A small self-supervised image encoder, trained from scratch: widths [48, 80, 144, 256].
Rows from block 2 of a small self-supervised image encoder, named by matrix and row number. Rows with one number belong to one channel. Each number is 128 + 32 x the weight over its row's rms, rounded and kept within 0 to 255. All counts start at 0. Numbers have three digits each.
After each channel's rows are labels from the 100 images, of 14848, where the channel reaches its highest value: "top examples" is what is common among them. Only what is clearly more common there than usual is listed. The data: rendered roads seen from a driver's seat, with toy cars, trees and houses. In brackets: how many of the 100.
# convs1: grouped (2 groups) 3x3 conv, stride 2 (model.blocks.2.convs.1.weight, 80x40x3x3, each kernel summed), inputs within the group 0-39
# convs2: expand pointwise conv (model.blocks.2.convs.2.weight, 80x80x1x1, transposed), outputs 0-79

convs1.40:178120161140143177160150117181143089104213136109127139052110102118098124105170116108200115142082116155126119128133102130
convs2.40:126122203075124118101146151087183132093168099155116180106097105138109131114112138155153109097103142194164141147127176153201119106098071117146207126077146189155140083124115125142112108125122147101052122146133117099170109100130143146138191165
top examples: crossing stripes (99)

convs1.13:125131127072164128101122084103151075163144171095118143115138136064155123163095071161162098131092210135149079111130140116
convs2.13:075150174149212137167119078152152120092103139089171102103137175098121154100114088126103152138065089077160154122075200108130098101148115152142132109142139168123146108139058124106143125112092146141128116111136144150153173197089129056112161136
top examples: straight (61)

convs1.21:182136133155099113136206183146156130145083080122053111116132140165149152184107205141134159116122145126122137107124103141
convs2.21:111108117153176149115111082139089134083051106180141132081114073118135089109174123087080088149154142134127063127108091146143122080156090114148095113111086081175163141195089152070117157094140104134147110084146091143185123103128150169089117130
top examples: solid white line (69)

convs1.30:113182100117129083092119130080114101127140083156148142083136180166136063179123117092178144096098130136152112168060122148
convs2.30:164133147055066103129130115125090103139131175115133123135142131148168129125142151171190104152167095162106154102181095164166150128115154157170155191099105103129150155108086150155129124113114107123068168127082095156048158168049146160162149121
top examples: solid white line (97)

convs1.37:110094064127106072092090114146078128118102142125125046136135087105121122101169074148134162090054120136112112148155139128
convs2.37:135173136146208141141145131147099136136067190063152061114113072072109082120180156105076111138082106114102158154102131153111168194154135090099131115085146105174126127134114128094140145105093137079090151119105175138119083120101088129161101136
top examples: truck (88)

convs1.16:095142141130109113105137106153201091142132104120107112183102064096103140167119109152145159132154176193069084115142080145
convs2.16:133145138034119117168102080045109113154121112131166080111162115138142107097108115096122148106129126164118061186102126115083099134120136092113075147111089135100171094083141145141120091187081111149108106156151151136066177108093147162166083133
top examples: vehicles: zero (34)

convs1.52:182143114074172185132151111078094099133174105122133098102092111151089127146109154072096133168143112079154186141146094152
convs2.52:144162170135180092103124154131129141135146140122094111117086110055140095115063161110070175104091131105073112195154170127161138180122139179155168142152111157132079077117132077166094167097141161156111113104108169128156111078105110121138190158
top examples: crossing stripes (94)

convs1.19:140168113118074124132118128116105098112148160185160128117154143162101112067157106128163096151096082118132199145147059190
convs2.19:163138126172122121131111158201110105108156108136085092148086101129139080170136096119176155054138146125131136155125131104106086123102153196129165111101170122197134108106162105086106133101162131237079112116148111092142128090160169140132075141
top examples: bends right (63); solid white line (61)

convs1.6:082136166136197104104191135131111165119195149114110114157131129146108064169088081132192130125140125121144130080141091102
convs2.6:142107099112084165091117132072135133083175127135187126115150143148108081125098179145112135149153110118165102122092099164142152137125081192168123161154117182132184129210156088129158127121126124104056108148137117120156105171168071050100141157
top examples: truck (84)

convs1.75:118139136180107077173196108151102163101162155098135114083109143169131142101044117134147130043121149130139107133151134118
convs2.75:091150133086105098077122099143140147138185111087088180144161134134083060094108118150138201118105119133140108129144147116154116058090130101111085117090084095085144094125122102127202083115102083138108097060110162065184155156126125122141119131
top examples: crossing stripes (93); line: no line (52)

convs1.9:106107172124150114108118147117119121097088112186133226120107084087149097128078180162072081142113159129114127160129157130
convs2.9:102152135128113104121133084171173070113173096097166097099060161156133178113181105120153162162146093138173106109148148078134142096143115109163171095142114072156125101096095158083117147169101147080115169188125132089181111090186113153127170105
top examples: house (62)

convs1.20:141164136094153077143111070157138051123120183125106128114191176172081089123125120131127161106114112170114122184161124130
convs2.20:113089116140155072088173098116119112123104118104173109148157101190143081135162196100143135119161161110126141181106100163153139109190161155075084108159118107082140125167148145099136144171167152127131143092027105095133090154078139112094086134
top examples: snowy verge (67)

convs1.23:156129092154164069141206131172119162144137101190178133187149149163114123157145166109148121126152140189131126131155159095
convs2.23:111115064109115084135090129090115114142119123102116100092140111147101113198085154143132156096142124101106035139175136168093099136130154160153126200203085091125166124170174137154173056139125133132102143079127139118183100146168157116106138136
top examples: truck (83)

convs1.3:164098104128098084146084093111121104199145141144192173121095125139045102103119155152158154165112117146104180147116111150
convs2.3:104084125125165072103155120086124172107120142131133072110076110112107136169115115112152150121120160140117121155123032111139098086134139070139142114185139142142160161107081154102130119122203163085100078107126101082082036134157148179133126139
top examples: snowy verge (62)

convs1.64:150155130120088205180151083145177130174129127171132137182126153150114128131094064105097095128112076119130145080151130169
convs2.64:117184118130103114132068118150149106137081089107120094135115154044135056089119119125113116074082155161174156143166099174101133173127096069166103120113143093077068102109143134088134160074098126104123127168147099114129129111089161099125187087
top examples: truck (83)

convs1.33:189137137129088168129113079094170094111139105165103170077123146106079109180137184108125141117109125145126110156075160063
convs2.33:068151176153101098122158101144157135116123183118114125149084128185141147107158161070135137120142125136132140113141152114146194121116148151076103180072081108116125135113120128127218102138139077141193185145128129133154109147070167197159154074
top examples: pine (59)

convs1.66:140105132152095126087092106147096142063136114079109083126219111129134079118123148132133111109206128112135087158107077118
convs2.66:145144100153097095192139118120088077151145228097118174106114131135130123063142095091139163178119166138136143105121163125162117132193108115096102128148085188158149132118111091158167163099162131134161138149109098159131187171130155125060070127
top examples: double yellow line (97)

convs1.42:090189142109114060066110180113113150105104123129187150091112078085138171125171164148112138096113112095115117125117083150
convs2.42:115099182147154110144156073128115151095115109086110109103128151188120062087104112086134068099130127083106112132119108102201111152156132134129119120070173111171168149136042129095124087096144129149091150088102129183182114075098099108168153130
top examples: tree (62)

convs1.55:152180093137081142107165109094117066148147107134079096124109111106136095153188089158133088046119105088127110133089104123
convs2.55:168148116095165126218128169120159147088084138127106177049121190137038121120102124134079081179169141135074140124172138096135163164101134170120148151161123154101142172099150133158111175119082159145143150150164136160113112137119130096152116145
top examples: dashed white line (57)

convs1.54:095161105127090099195152148159122093156099116153167194162137104139171148103197149054117135141124116118105120079126134098
convs2.54:114119174105157137106131102171057101096131048136130061170111108136100093153184151160108120121124176098120109096174089093086214162131105129191133130105143161142100098116127105101138109149179157141130157150102143119108103061141156174134172115
top examples: solid white line (100)

convs1.70:145119133060157171066131120072086098138124144179146145175099146159120111152133121097099101117181118104090148133194138174
convs2.70:081209126144115112122139090132173089166110152144131085124140167138156139111136148156131106154098094109077121116106132131127165200093142138122137086134149110165187168130199216130089207119147113110122199169109141113097129112114125148151083161
top examples: truck (99)

convs1.65:097149127147161111073159137123152133144117155179142132157056147154157138103154075183185144140062148066106143150145143134
convs2.65:039133072093115186112102056129106145132136144073151089119131114139084121154211138125125099100111149135119113097133116098112067145143097157126134142112151097094077165133155084098117161157100137096159121076218096102127116127133098076100132121
top examples: tree (90)

convs1.31:150187079095114148135086114106095106097161133116146088083113127132104109110174061082123114146133137137093223157124148114
convs2.31:138167118107126156152145165151114103085160116180108060136083139075159156118130107088113112149142052071116084185095184042117102128106116076106145121139193129137144123146103167119144128121199143146100128100111079137133111123084084084125135139
top examples: double yellow line (93)

convs1.63:093121123152138150104136065133163111097118112164052127086118163131143062114149085188129115155163142063094121118133088151
convs2.63:127169106163153145168108162124051114135078128161121122128174117094118164151086142103175121100155093120092114061100131092089082123123120148145084111102149098130117152074112128197118068109149163144136122120185094072065120162098141101100081178
top examples: bends right (61)

convs1.74:140120123109192122056102129135099121122190100153088063099117106093163084107101185110162139128110180145115110099137092146
convs2.74:119116086106146147187163111151129162177180210122152162104112151154169127124058107121165163145169092135147142135100124104129087184155172148163098155124171151155143144133132128114179169208122107164106163170155138125127180108110091127199116136
top examples: snowy verge (65); line: no line (60); vehicles: zero (31)

convs1.22:115123186135143128132169170096133127093153121029150087142074080093155114137136074181127121094111141104122111167098106128
convs2.22:077186161157127096159063114124077133144118097084124103147148083115131153171112068115085154149125126091077137108086117111110093094176053084142137084124108073156146148152175067126110123094134125100140143202103147142158160082141148119102156142
top examples: tree (63)

convs1.25:109161113163132087071148142111134088120122170067105166073134079160077115086097133109107155109153130153164173146161088170
convs2.25:174057118113107109170094113128085118117138073139086117119138084100121132115101092097155097112147124117136081140115147111119141101205141149177104154091135086152157138123076141099110116122096186134173157138184124084093185142167135103041103190
top examples: solid white line (69); vehicles: zero (49)

convs1.2:100076065105130150126101110141141134120133088101145074102056160128117137165149124175107122113093206152128084169124122084
convs2.2:139189165122110143147106116082091158167103163117128146121160107086163120178136097122069121135162170208131145125127082144089144111133106126166140115091127093116195135147120180131100174096125072101137208163120201166119069160125139129128136164
top examples: solid white line (54)